Weights of a small sound classifier.
Model: arch transformer, moe top_k, width 384.
Training: batches of 64, held-out accuracy 77%.
Data: trained on synthetic speech, music and everyday sounds put through simulated rooms and audio effects, 39062 training examples, 9.5 epochs.
Rows from block 2, named by matrix and row number. Rows with one number belong to one attention dimension. Each number is 500 + 50 x the weight over the matrix's rms, rounded and kept within 0 to 999. All counts start at 0. Numbers have three digits each.
# q: attention query (model.blocks.2.attn.q.weight, 384x384), inputs 192-255
# k: attention key (model.blocks.2.attn.k.weight, 384x384), inputs 192-255
q.259:500453508487469500452502392475497571476500531530500492460500507496496533559500563395471470400510478487499499516536500500541499493555500458565460512500500456497506440521492500500500479500536524
k.259:539419498565500572553434486500500424555552500434415500443570491500452512500500457608612582419500457504591424500506500500500531420491500486442500500419560477500500570500468404500413443487500500
q.260:495500500434489480482475580514452460500424500468500515493449493544494500505400523500505501554500500500482452500500528517500514540500476511514612500490480546470500527500500500459481544500542500
k.260:489520452433587414500565487588453575428404500519489487500506500502547500500500515427500421500500500500500500461515593489509500603500500577523454411605500482525500500509470606581568500500501500
q.261:500432500360500410485460500479450640511554500519545586477505500500500457500500535500500500468533442500500500500430494500500545483458500404600500581446453500398485338498500573417506493612500410
k.261:458452392524500559500487500500500469482500507473409487595500553504526466572500442500526500406500592500622424500500509500497464500598470500442578491500559468500500584481536500468548463500500500
q.262:586556598439552500507426500487535589507500500506475519406500510436476529393533593500432559500563500573407607534500500500504481465500470414581500610497426500500476500500524452496520500567500525
k.262:500500480450551463500527392495500434530428461548500519591500622574518500500500500500500445500379609514568448500500500530531500500500500534519500447560534487458493500559611500500500545500527500
q.263:435496500374562462500500496500525500462500500500500488421469500500534477526500493500500500587529500394500491591375500530439584500374530512587519518513529489461545466482475521500517584443628485
k.263:500489538457500431452574492528474500500500494473506575500500519448559456500492532500500454492440512480404501456499524498565500552573494576498511469576500500500500470484500573492500456535500535
q.264:585500477453500544566500388511546579500610432500442521486500500502532500435500525408475636479549500500435581500560443412500500462507584519561500475538537389469529500503442500488500500431488467
k.264:461500500504500510439500533510562378513500534441495509577522500552459504500490443533500500500423531500494500500459500500500531397500425537437539472444511589490455500500515409471500500618443465
q.265:489549500500500500500461445500500487454395500515461500500427524500500514541446539503500500513539470538444529500383500553508500500420445500568507553500500611459500500493521500528500520542596494
k.265:503500500535500500534554500500414588500423500549462482452493500500500431500500487457507420540444500448571474463580500544500520657500582500500500404500500413500587500491551621512557557500479489
q.266:509500500533500487475465500524527500536609500510498477500539500489547532500565503500500495415504500532500561514557439478500435500500500500447462500444526513542506500540500509502500415455500493
k.266:535500516500447517500419464500545395545504489533525500500499500531472500501500534503509500486465473500504524516492500487500500441439452442526533543439500526432500547459527445500444471500500428
q.267:468419543367500500461511500500334577428414500500500638380435500573517350500424576500500500566500480368454500541455500540500642617323500500626542456612500444294551305500500573452564665558607355
k.267:508472547500500506507585500603500552527475556523422500563587452500500481445500396500457500472500524500461472402588473509500483500602527601364502324520489500531514434471440613487500500509478500
q.268:500500563424461500531500423470549500500517500500492587500500500500420477553500500500540595497492459456500517546500500508455540496438500500568532500498500500516500459461466534500431500500573500
k.268:496454507474488534500495452500427500493505500517522545463500500495500459556464409500490472501417500500475449519500545500500528557528466500499500463545500424435500518520545580428500500466522451
q.269:415469412581500500500513583536500362500500500500482485509486500469500516500500450597500500424485586500546398484504539555608500508544485500401513500509524531585498500500500473553533579500500507
k.269:592500500494517527557527468500500500515557449541509546373523430500501487383500531441472574543621500500467562500500438500394529532500543477500454563500500383500500400500500486536531500500509500
q.270:535547503500571528500435524420500500523545507534493471571478500500500500344530507500500500556500500587480619451500500452500409450467473443479465532500460520500500500500492494464505442569439500
k.270:500500500500458471461500589478542498458500528531546408569466507500471500553500533468480429420485535500615484434520541500561465472500500443516500556476514632493450641500595465526490500493500500
q.271:500434466575437528500540480500499500540565500500500500524500500478562500500500500464500449423500527500558500467619422500500451500500516500500456434500500426500497500506456537488500465480409451
k.271:515500502590417500560438557415551408556610489438517500500500428500445500500562499566506645500552500500552534640442407490403463384500424500424500531371567500550445500471446291474450500495500533
q.272:410500500500500443426500459428463425498500553393500513391425500499545518595406549503500475500422486408500413531395563552500571500404450537500546482543500500474566470562574500500452589554500451
k.272:562446534487500588542500500500469606500500426500500556455500540459500461501500557432573528449583500506407519463512533500500527557500536500528444498517500416491500500500464545506545432464455458
q.273:498500524500500500536478477494528516500477519514500553476500485469471481500438500478525500508538465497479470474499500525500532500467507506500530500500515462562456485508445525500512523483498549
k.273:485515500477480500484464500527503550475500519511449500511512500500527450463500464543463485522500562500500470500489508558500510442502457479500500481509500500523526489482500494500500480430500500
q.274:470500558357605500500453498500460500498510500411512502500438418541500500365458475544500500606500478444511500547403566469431497500388500476570500511500500523470525500500550479475454563500511528
k.274:538473504515503500500444500500458570466500436500508490641489670500510460500526567480500416404439626541500440419549500470632500470500500481481531507500500500430454653583628542445500391412500398
q.275:490529381505500500562555577547499548509566434569454500500564449535500470394500427508469500586559500571560515500500500457406434500500569520514482439481547479558542539500463546517500487450500500
k.275:500514549464475398497519500500500500500460500496500459597500536500500523500527550452451500486446513500500500500438500518483500484500429484508518500536474601521509500500537467500535501605500520
q.276:469500500602520500500566500533499493500531506466490500500550500490562500500581446533456394482465500500557459500614486510608500500500473541406494444500498500529487585551543517550500500500500500
k.276:482552500571550499500500503411605500575562500500500474355500500486436570500572558500500502500622412500452594509434446473500500475388500417500447573431431500500395467540412430569438459557500500
q.277:498489500484508548468487408430533500476538544523500555495422500478447416434535600471500609532521454514430500561500500478500531500427548500568471500506471521447516459513500477500543495491573500
k.277:500500493490534452437500500543500500500462529500534569474500437500500466483500429487516442547500500427500500432467500500523475511528485524528500450521477500500450455500502565500393536543500500
q.278:500395535535372503500533500500472599442515500588500572550527500481427448589507571439500471500500500489503469447500463591500563500500547561517526500570440477414444409466398549448520500553450427
k.278:446500397500476520609538497549500500445500583489500494500484415500500500347452331563461619602492500500571479597603482500457443494603487563391556500500615390500548500444500545500500575419529500
q.279:500500500500439496447452442458471456500419500527438485500451582537500500603497583526510500500481552500484440475526557548515557500425484506551527538500500507427485505500500500500500538500585500
k.279:500487472502592476500569473619525500527500514500505553365560430500468475446473456492521500500612379500500508500500500511461469500500591507505456439500500500512500372456500559519500518572458597
q.280:492562541500564500540500586489500478502500500500500461543506452547500529460500434576500443533562477532566531500513500521500454502522500433500500525500500547593479527500500483500500503532503520
k.280:500532478500518412540500500500462595444500537592500419500435539500545487486500500500439428500500517561566500466500535500545500500532559487500500488500507507515523500535500500500599500451500561
q.281:500500500500516577520514500584536520500582500500454473555500423499500484507528431502546500500488500511520517500500500416500483500500500500500481414500610500557500596500500500531528500358500501
k.281:467500603500480451500545500500500433497500500500585500508500455552516525500501527490500500526428524500408500500417457500466500438400436467505495500492443500446546500452521442500522506636514494
q.282:529516558430556500500475405409536500493565500500486524434426500492500500368534535454500589553494422500406554570500482445426500444436523433555500534500459473459500410500500508485500500500500500
k.282:535500480545491500424500464500527500500520500479503515622500640500500479500527537544576473403404500458546500467496535500538500500500430495500501493532525610500428640547551500413424500500483384
q.283:546502400500551500497535574500500500500562500500494470500585500563584493475563461499443397501500500500542522424625500490473500531500532504448474459510487500500539537540500516500549484482500475
k.283:500577500500482500494396500500617530500574500500500402499500500500476626486601629500500500406652500500500600456500433453547447354413482333500461577370500607537348516486462325577405420516500582
q.284:509515500534528487564492564500521500501579409500512452564479425474488542500511411523500500506500534578555520507555500424448398464620490492421459520482553500603545628500486452500520446403451562
k.284:500525522500405468437468477500500421505472528500500454500500538500520489524480565500457526534421500500520500539433500500491500454432449500565512545557527615510483500500524404500562500555485500
q.285:424547500636500556556500500626550363493553500521517450609500452441441500622504440500500500465514561534608500509564464516500469471618500500377500521500551553619500685406436500570500491500449500
k.285:564573494501436500472500493490500500498523500500472513390519399500500526394500500500404514638414445500454553544432500508500500533417520467582500506500539500491500500515500500547556555500541500
q.286:500573492542515488565457564483579415525522451498511407500500454508545569500559500603503550500500500599476561504542500435480413454500465431500501540441580537500522605500497443562500449466500500
k.286:500528500579500506500426500451565453525500470539610500500490529500500502500516600477500446503500465513510526500375553502500500500416498500579479594554475625451462505530500432481500506553484439
q.287:420574490637500461500458634550621375557494496380576369565531476444500630500500366604500454424422500617597441429559500499500390385664338466390500468440551622721430653500539366618387404423455666
k.287:559528501500444564507475506443522500500555419495512500382436551468487516500500594468522549577532500454494500500376550461503500535351551500653476623563495542469533468539509467519500500503500436
q.288:518500554538500540408517575465592459571470500445492527485568401586500500423501500453522500500410471500500500537500485559500524437500474533478563454481521500500436472547482505491500500500500506
k.288:500568500642500500476441500455570506552594477463602561443500500500470500632500585477500548514549500437512483500523540511500485500537528541627488611509429579493402526574431554553500500431500592
q.289:521566500500500440523463500423502457541500500454500468562500500423481523514500496649509546434500469597411500521500415500450437490539564563466500531500500405500500500438500433559488467539547500
k.289:535367500376504539484585317495450500463423500567445500545486500500457469372500500377464507506500539580388500574481466500472534565423566500469523409528455422500636410500567500432586500500500376
q.290:488425518476511500609450545478500563516501546489414471566500561521432486430483517594500519356590500580492472500520500500451534481500511500500522500404500473541496477453466399514434516579491456
k.290:500473468500581431481601474500500500482500447516500458500454500502582465500500466376476475500472522539499499467521500486517417588500578500461500359523588419500526500500500550500532478553431417
q.291:398501500500500418500489541459509500500500500500459428566466470500500553481516500500500500460530466500500450500539500500500449491500500500424532536470530500562500500500500500569500500517546572
k.291:559410500445525489448526382454469567500500434485463523606500583500449452425500500500484514444500505500411500536500500444446523575396557500500500433500482398446582440548549452479511480568500350
q.292:500500484447458527500614380538494464456502480500611565415499500401500500586500500500500500550524484528492500520488500500513474512429500507472437500548500485519535487520479500500520471413395481
k.292:516500453500500486515426588500499537543500502500500500458590513467523500500500531553505459470500500516543529473464500505500500454433462500500489549504477505500500574489505454550477511500500558
q.293:480500558567551466500373537418537500500500569500342450565474536500469537441500530640530500381543450500544508477537439558459480464548487479504532529402513575500441552500483500501429500571612500
k.293:448441500507500537500569435510500530484441442500491500574433551598518500500479500431480518471433500541449483503500472500500475555510500487438500454539500439509541456484494554423601500579416344
q.294:500546500508500500500466474448570500516500569464500500500500500500500507491539537529488539500477498500531486524431545500510499470500451454537516510438545546500445500480500500501500499488547554
k.294:478428500426500535428445500500443500500500500500463570563500643540497500500500526512506500421500444530500444500500469502500482500500500522453500511542512419500542476526534453411573441609490379
q.295:535525412433545495450574500516545468441500413500584500470500433427500521584524456362500512596500495576500500512497552370471500500456517500467449500531484469479582485506500543500500500397451500
k.295:560506500456500531500456511507499500496500487500500501419500500500456500500516554500492511496559522506485527500488500500527596461404441500500540539482500500419508507479500433557504500439542545
q.296:586562500418545429500451492485500522461540500547500500541523548500500500552532531500495500500500526636500585500500474391542468500573555500489527555435500459500504500423461430563421500500500500
k.296:500402500373447499500500353522439471590460374500478489549501568549484539365413449456522558500500500500435473500513479471408534500456500500462500405500505360518589406500500528429500511571484387
q.297:500460534450518545500447528500500486497516500500500500545459500500500535500464441500500538438500448500425500500544438459453534538508544537500454500500500438529528500500473510482509516500500500
k.297:579500418460625500500647575468459527416426531532532494500504422548500462448500534500500464571519500539496531500429500500500500523489500447500522420463500500500536501457500448555463580500423500
q.298:500482453601482500500500500552500500496456508502393501556525500619500479477472529468458417462426588509628437400525550500543528440520432502500565499500535500500468518500500437634500500526500463
k.298:500541500500516511419415485509520454500572543403500429517511422472537529500535512572482456452500500500483500428500500500430428500465546500470400500500601507496500500500525527500457500546469500
q.299:502443607465500578500554464500476587500503522511629529455500500500500518500500500419475512551500414407475513516500463610489563489448514491531500479500500528431500395538500574356520462500450425
k.299:510500491500536480500500636506582500453500572531500500448500408511537500665500553500565490572505556500626450447500530566549491431603500500500546517497486500556351550462500523536500514423500500
q.300:430494559500550500444393500417586453549534562454415470500516427500500579443483536648554530455520436401514511493500472522416500400522500490519500538365537541495396508500478500491404500539500543
k.300:501442544500500500500500500470483500460500500500558483500500500600475432618556500437500500474500500500493442529500537506426524500496568525500500531544479485462500500500500500421609500500500330
q.301:574515452563513455500500558526500536500537421492500437573540500507494500500510448518500441500487500616555500468500454500492500500588500545500571488466505451500500500493500500500557494505482410
k.301:468500500500500514521580471500500507500478492500500500440500425500571551450569452500500476542500555485541526454483500500521455448500500430500444500432539554500534478500464580516500536500500500
q.302:448500559463571534500444500437538500500532553438519481507500400451491576489488457629600531491500423431483545512491477500500468476546484530500520503429533500500451447473500528500444489500500560
k.302:518418448500480606500574554459500500442445509500500579518462536582415412500446519412516500500527554539500500574419487491500529500500513550545581537500411535419500500469500441500560529495500445
q.303:500546500568500437546469482500500498500500485500366500500479615500500489489519532500451500500500595500559500438554527500549480471500500508518551500500574512528500563500538475639500500500560534
k.303:520503564500431500481500367500469437602579490460452490545527500500500557444500459500500494435456416500500557483506452494425476478467492500410438475517566417508565500475500450440549500562461500
q.304:459539506485485500474500406560500492488454500548547555445446545544513474489500500500495498500421568500524500500516500493500500500500506510500500472559536500440520425500500500574549461463510517
k.304:500500474500500538552413566500500468554575540426500457391500467433436563566532488631500500500566500500466538500435500480500500478500476500500529500480500500500490560500484432485425471500500628